config.toml
model = "audio frame classifier"
dataset = "songs of 200 made-up bird species, synthesised, often over outdoor noise"
train_examples = 39062
gain_aug_db = 10
time_shift_ms = 100
n_mels = 40
hop_length = 160
input = "log_mel"
spec_augment = true
win_length = 400
num_classes = 10
output_stride = 2
arch = "jasper"
norm = "batchnorm"
hidden_act = "relu"
depths = [3, 3, 3]
kernel_size = 9
stem = "single"
widths = [128, 128, 128]
init = "torch_default"
residual_init = "zero_last"
optimizer = "soap"
beta2 = 0.95
learning_rate = 0.0018
beta1 = 0.95
shampoo_beta = 0.95
eps = 1e-08
precondition_frequency = 32
max_precond_dim = 1024
merge_dims = true
one_sided = false
adamw_lr_other_params = 0.0023
max_grad_norm = 5.0
ema_decay = 0.99
max_steps = 15500
batch_size = 256
epochs = 101.6
lr_schedule = "step"
warmup_steps = 770
weight_decay = 0.3
adamw_weight_decay_other_params = 0
Rows from block 3, named by matrix and row number. Rows with one number belong to one channel. Each number is 128 + 32 x the weight over its row's rms, rounded and kept within 0 to 255. All counts start at 0. Numbers have three digits each. After the name is the row's rms in percent of the matrix's.
# convs0: first width-9 conv, stride 2 (model.blocks.3.convs.0.weight, 128x128x9), inputs 44-65, a 9 kernel for each
# convs1: second width-9 conv (model.blocks.3.convs.1.weight, 128x128x9, transposed), outputs 44-65, a 9 kernel for each
convs0.67 104:159070148196086142140097178130133084162151136122112135089132142129096120124100148112093129142144107146178092122156133074078158131091109131155124211164053102087137127119112136104109115125186134169175046136205102081095104092091146201072062113127133104149132113130090168130173104113246104108146169121110125112128153150140122124137155081130139115103155128133103118143153103129132120127107145151111125121106143123171141191172150137070078139101100149064097188218102151062150174116116163101110097135156125141149111085128160186099114122170167124158141124081101093147126094156104159104099176117124105077
convs0.68 096:073123124162162100135162095107080107091095113101126164121109107161127125090177124141146137099104082074091110163122106127163166125151187092115208100078184063094115162147117136138084142186122149056122133144123139101135102117140086106140123143149178134124125123132130156146095128145168158137151110147113164094112167131164119118093086099136113123132189113135156130159181139087128115070098090166157197177110091109085132101190162089124097176170127134175095121185103147119146139107159131162131109132067141093083135090086091157152159147078089112129127133157104050145113107142099131153149111096134143118
convs0.69 107:103076144115078137135145142095081141186106129124103115115172136125103076115147116103068102144154172164162117101131096152108061144143131126110110113135190178163099125146183109114098141142162116151113131099193168159135127134098085185142079160152097106116133131127121144129163130143158153131087147133128101122138175107186140068148145089169219206083071057119108102065078064122166186133112142138131140164142118168162129165110106041137184111115077097099158131117152043128132128130174121104154124136155151176097036067091142184144116170119143098082068096094079155171203140149138158149122133102074094154
convs0.70 100:128116049163153182084152110154181116079098096121150118125113119149087147110127154127149182132114101091071128115108073133188142130119128162072120147081131138136122159077122120061116110144122097130113123113151149088091133121112072140110148092115137136131119162151165169144084153141184132140186111105108106128092111115119144134109131091134099097094115084120143196148124103173175097095138114132190143125133159152128098177134157083123164104122183144142087106169125129165156080145116112125173104168105109104125129106086135121175147126077134170121143118110143140112086104113089124087108079146134101129
convs0.71 106:129163097070153128178122102134108077157167120123128134097150164132096103123170071100168130117068166144132120103116080054105170141126110118113193166090108160124149140116168122113133131146146132096157186154130101040137050079117163134098086163063117109109143128076115156141141183192129085101133192103145133125177169118128075092118094122114109137099138134128127088112162134120127143118142129067087074091179096144130120145185106075097094141153123108141177117134061141112137132101093134121143132142106086114163146104100119071097138184167156101145094120127146167135112093101144200156125143127153137124
convs0.72 096:137113101102167118087157093113187107152096120074082121177135127134167108146126164137179135144128091099065172130115098123102149139150124186135173170146100119101093087148093085135136151110152092087114148144111166120085098082126102155091136087102166127126159121189148097123125139080118176166138128158127142140096155157120113199139148069156109173183128117122168117177126148118094066132071127111174151155139080154157106076163191193063066111149116139100148126143125133145200162113068112093060160102117132113106069004093134158073093170136131143187118135168172115074098119101110115100138140116117165108
convs0.73 091:114157193166148048168147140117170203141152159160143082121091117167120140104134109118093053115138119135120110157105146162105147131105102120134117131108145172165172082144135125143129131100169109073081180115168109116117068175130077157144167212116160130145101180148106156143129214105144088122137157151149118113133134140175200155117186181105155131103111106143134156121108169107118106133124111163137158158151145157099089122144088107062093127080126110097102105123079097133153125115115123105145183120111146098102115173162105154053150098120093133170158127093106155135156131138073120080097119104114189150
convs0.74 101:117162096074099134108122214080120167166138115112100139123117161168138101081155140184179137171122095151111093112119109138117134130105125199136102076117091026064102104146137132185105127071113126075119098103124133122135184117175135132197126156132140094106106072108136103122106083142129108124115069148184153135101144114138169139168113101108117157141152152120183176185137150160163114099102136127164082123120068114151130144145086078160136140108070173176096062105130113111156103143127118107151108145154155082131139104098126133162130174179113135125113153109126141181105098068144098113110140152168153171
convs0.75 116:098133135160121087145140128144107109100154089136114135093157107105142150146145082137235059102143136112097134147105144132125104108138121120108115052123234075158118121144055145131118128184117131112147110153161116119129142151136149203132091129125081109106155117093150111108162119190158096167163111147156155156146193104144111163180132185102081159101130123154178117014057159110088126117149151140120118133094141153170134090132097128144114141127179071136071116147131115091124106099134166122112139113168129097105098167139085085147097112167146083103142080162095131126109111105092139136109128125117137131
convs0.76 101:161053071049121165169197178156120116089119124117203135216140109113108143116145163182062112072103182131159127159104104122135156155125123112134147133114106105116091118147172109120111152084108174166100045084173165113142057097181191182202126130113122091136066062113132174168166118126153084123145090119104127146159179136139114114169103076135124167103114139145148115130108095169133144139121150083134097177056143197153189137051112113125129086058131167184165180124138058096101112104171171212187095089111128153101084146121097069104134127216196121133166166100121131152166148126168134048078138117164159140
convs0.77 115:142129176092091132191102087138193153101086122106149109111152141102130140132135131088159158136114098114191120125117197142096208163127074101152151096143167132116118105111068105115119158096122105097102110179102121114127101138104113153088088099128095125135109139222104101153153185143169144188137107078119049127126146141099136129163134177162125091112106095147144086156126116136140121178064087100105145145117105148178144144149114127142196136039115201108112141153117152145112158178141095134156125176117148093101159128122145050101150141068107178116120118087071158147077153126100100159112152116156099118
convs0.78 087:125148104097081095090162140103110111137143130085128105078165148100133084089120116140159112151140162178155133087096147116077172208203129144114093110111128138138115183145142102166171135135130195138152085084131139119140135166136141148132132128126144098122124158125089104077143109098184171150062119122128091123122172074126124127152181125140144163143172091120128161121152143136130115170088091118153068073129129128141096136120130151139175141086125180128130085107088171120164155131130110186151179181146123111040074149126133107142090106147145149158102162127111103081173235118108163168128127092114082155
convs0.79 105:108167218017100163133162148157151123145090090130148169151143144043151080136134145131137179123157101110093091195177088084153171110100079081141146160107114137087155120133110105092100135108109169087096170119114107119109139067120177128120148121133172145056209220159118133140082106142120146142119104171112102115134135176117151131174092130113146118130116201159131125161123098138140098119137120126140114144128159152179159106107117113106127089117158142147174135114121140174156094116123139152153126076147153152085125132132167133115166103097168135116122159086110127126105142121130122163069117155122134110
convs0.80 087:085176141158179159120152124108129129154131125139129099136120090158077111098145113086119148161145091118148180169114093121104158166166144141154068074099135091127076070113089154182162165148136108138112140156113126142109166185114124125150136170137131126105091061164089169173163097109096114096087103040116191146194108149148116167124080107082073058103150083146122133088137115116085131142119131143170168157109117076075096125164129126134176094162139130128173102141155116115159174095182190169166144127075151085120093147114118188124163141109170169193113121150163107122081122163122097095152124123074119140
convs0.81 110:105090114126155090102144170126169138130092056130095100137102124161121102101090108130146189138115102121069156142117099105144142129116142149141120104076061147137140152145187141095042075134132139104181133084109098117123144128120094144112096080092157127132146100117150112113131095118130129179105154086135152125154106197138095142126125099098073126079165207087211196126125069092134115091122072147143156093158118145097168223161124127162130092130143188169173139172098132084136097065103136141184121109128179181106073150159136133121063120129119122125076140123162153119066117119090123193125111144123128111
convs1.67 107:078155097162123154081122143136134183136159117113104067161116114093134138104107091142103128050131158132110138125128099097095199081143116129087119114121161159105154131149114163156088139143127170075209107091084085116100107160125160158126141140113178118118165158125074175174157063114158193113115205136124131114135135051107125111161131159121108153155159105086140154151108195112174151114049080105172108096169059103153173091109081178128180155164138153135141118120160205118146170125158104122149160091141160151115127128100147119138167135166136095087128197145167134142075117148170134093099152087127110109
convs1.68 092:159088118077110125114135150142138156144144131134144116154065172111146137166075087179121106150093158113131116163147183121139133134140155123154125124154153129174116109111123124176199101134117129101109177114169188165118106132152127126144125170161173124099138166155169120136166173160152128148086083088109132122103087121187152126101119121079116161119135146081132132134135116150108125126137155140140051145155079155146170120202063134206132105127122146155134100107191139101151080159106133120139162091171115124121107141110168155134112135158134122121098022111124150144142132146168163185168145097099138083
convs1.69 108:129138098141152128112114143078153150116165142061169133123148150113139120139089157149123200230081114099097114162122148166113094145126148103131154139131073160148146140172094128151055075144140113091082160172173155136145127144089116157129091117165150156123118071127154093168159142143107082072139144152102109127153087091125114134177152165213136089128083101147098055136151135119100153178139154108138144171158149136119117164120183184163110165129159122137154042072053176172127128177105134134090108131113108118132123118169171127099157130165176164134134132114187159140123107084139100129093115112134165153
convs1.70 099:117135168126091104133113126091129115105170191146132056144164184120092131139177112140123143100229074164164133131134150114125094076109080122142188206148110044089101133150092128102182141121139119136173110087165099147114091092139186180141163154136164030168163139088117146147115143137139113112137131104118142116150100154155130121084141111078120097100136211118156152175132091084136067135135117144110010197132134147106123051159150144171109177148121130088199188096147192141107124124114083146123133144162132126147135135140133145127140099130099086128151098154073134165152126116154157112088111102171198163
convs1.71 106:105122138112152158136097132194157164128139119102162122069102063142125115142096083110112159085116145123122120142130157085120133126117152116129105088165106147155103131139140134104177103091082121119148164078100066152098115092120146115127124199110098107130118150146111156096109134080153155138084184143128100170089107101112107117110130163127169109139108109115126175133125136192078110146139082107161049132068157110145131121149113153175154115147091115086077117125127144169160109165128122121130106122125144075178094148130176170154135147115119110120098151113215224159109162138115112101134130120122110122
convs1.72 096:151133169132134144155120122155100085107088117168150176155159158171136092122143127096109109118095138179180186107101151151130139091109066183143122134112154162131180190224191166145086043139093162145149103231149098142106114183145153090138114074090215130108099135095125123134092146086123142116132145166136153197089086152171076124085127114207139180138105160126141101149184172116101147096064158166156085118165108106105080120081204118121110110142096132145154104121189160146097110104076042074042135112158180128132139109111163145121083100133165147132127085108191131153086125136126140154139127087089092145
convs1.73 093:177118141072190140175134083084107057068079160133126124155153165066089125171158181114137172206117189202169183149130131147173188121116163108123129140147114045121162110187129083126115130095133148122094124107143164116070140139168165184126165124093065131108148131086108123120045149133105116093139142110139122118158087117166120122131122125181141087137122097166124149090123092104083155122097177156109189143127116153133169160123129171143178141129133133128155183183117101125142085134142150162097094078089097155135159122158170139152123118102154172138095132126151120141156090169099137094064160134130119074
convs1.74 106:161147118069167180181144137131130084189163129153134102131146069154169184197106112138145166096072126168129094137148116085085122099106148197128027033142138085155144103128057167163094157168188116121097128158160142142062131118178110122126110132144080106098109099139107167101116111149187075163144137128131071157122117124104113201113142115115140174114174110145163131136190075117109110096097094077119123126117129145130177109160187163140185092121137126137134169086113132122119127156163098123148114129119116146126119135142158165155118159142135164193111115114077105133134123173158103101176185109109104136
convs1.75 114:137182170135202190104138149130142213111176111105129123107148155112115160154136146124141129166081142133111118101143079100134133144155137123114142103110155128142109120122133148054118126087139143151149123110157128129103141115128150122093111113134104139146106126077145096130128175135098130147121114089109114125159180109145097099112136125182118144109124129122121110133198121108078161160158115150174045143143126109141172168170070158127165122103116128093095126091108073105115099137145126122123157154114161175167139139136105155119134151099136143131074114108116141135143113127105155098163135156088160062
convs1.76 100:128165166103130106134099164127128186117080100119088130129141146136120096092110094155061107162072142107133126130106118126137097116077180127129155082159131171156088103123123076136139174106090151172154138127139068089149059092089138148147166130099175152053042140115114104118113204202125079140140068072124105155100134047131090156121130129151180119064101127169134084139168141027116076131092110173141120116123130129141188164100107120123092126140182146066107142136118121147116157104117115167157130095124127127134124129102149099100090147178104096127093114133109139132113131096216124099125184110093112158
convs1.77 106:131153140178106116169139129148116095199104121121156114172162121127114058171093125167106131032049157125123172083091043098219163145134125138141217089194146055156089120137106123167151144125146165134134201117159127110077129146105146108118157204134138191166103148113138088118118118142168135145146112109139109169114150110127108171156175150166164084197104146118062154186116153090164097166081154108139163095140089184163150148201070197149127109151116154071123157122126094089144168117145125134130156076088115120137112161102085111148137155141072108175131120110079255120164129125106126141109097135143141134
convs1.78 095:145079109098142154178164175116095113085100129127142159084108150183113099081077083074111064063129110195138167137129187169164109087127111149148074071223121130152141136141170168201067076094083070097140143169129119158132069100146116119119151177116136144141135091084081092157117109081175133124112119152127119135093138149145121128151112138168090126144112086142104106133113155131107109115075093098179064180135129108088126169143115154167210149115148093132186250122156084093184097131127137122114116141144130123152140102161071153095125076091102102143125078112168185119167102116143142108131135134089147202
convs1.79 099:151099128137159066160111095129105201088099104137075186172232164150090089163113141102157126132102132071115161184078086177118131113186147161160141124148106051126099114088114147156129110080155108140063149132123095077106127138143145118139126101145148139123103139166128128174135143096080123160160133142170113145113114121097063146125144066086127090131152173135141152105103148090113169131083095102176077147062098110189186129106111151121112160116080131172191113114184155064121137164148134124118116138098144149119117180204114141132166099088119111137135150084075095129145097084182125135103103147110190116
convs1.80 087:067069129122108185181134144146170097076126103086102111189182180157120126117128113202114096052092103097129127107129117119121087139164109137117144139117073095121135153101148200169156163164113189113114123175138121113167120147126132089130119115079198129145121106145148139065200126066163129047057106113089128123129123106129108117146161177158101117170110091069149151196088122157167122090156143074116118099111084131139136112130116112134130130085127124139077122146117154175111155128160156164138132147140089124169141104160090167138109102047059077111122138133126113123157107107054144141118129151213244223
convs1.81 108:100140153117155103142118101125192147189096114124202173102126130084121139119101112121101081067127094193138138104177175129129146101134127103109112144118152146128081148146075077157138087097101163175125100142161168107112115073111149096148044124114134112103074099107115156172143099153166082053093117172130107126118197177202138108131109124116063120133171134099160183162138149099117123139144120136135163100137135144122132084121149113157122116149078115100111147160081035077156083165152181132170098141145149084138153133140143203101169139109182152127129147183183136139117089057115125140105096128110119104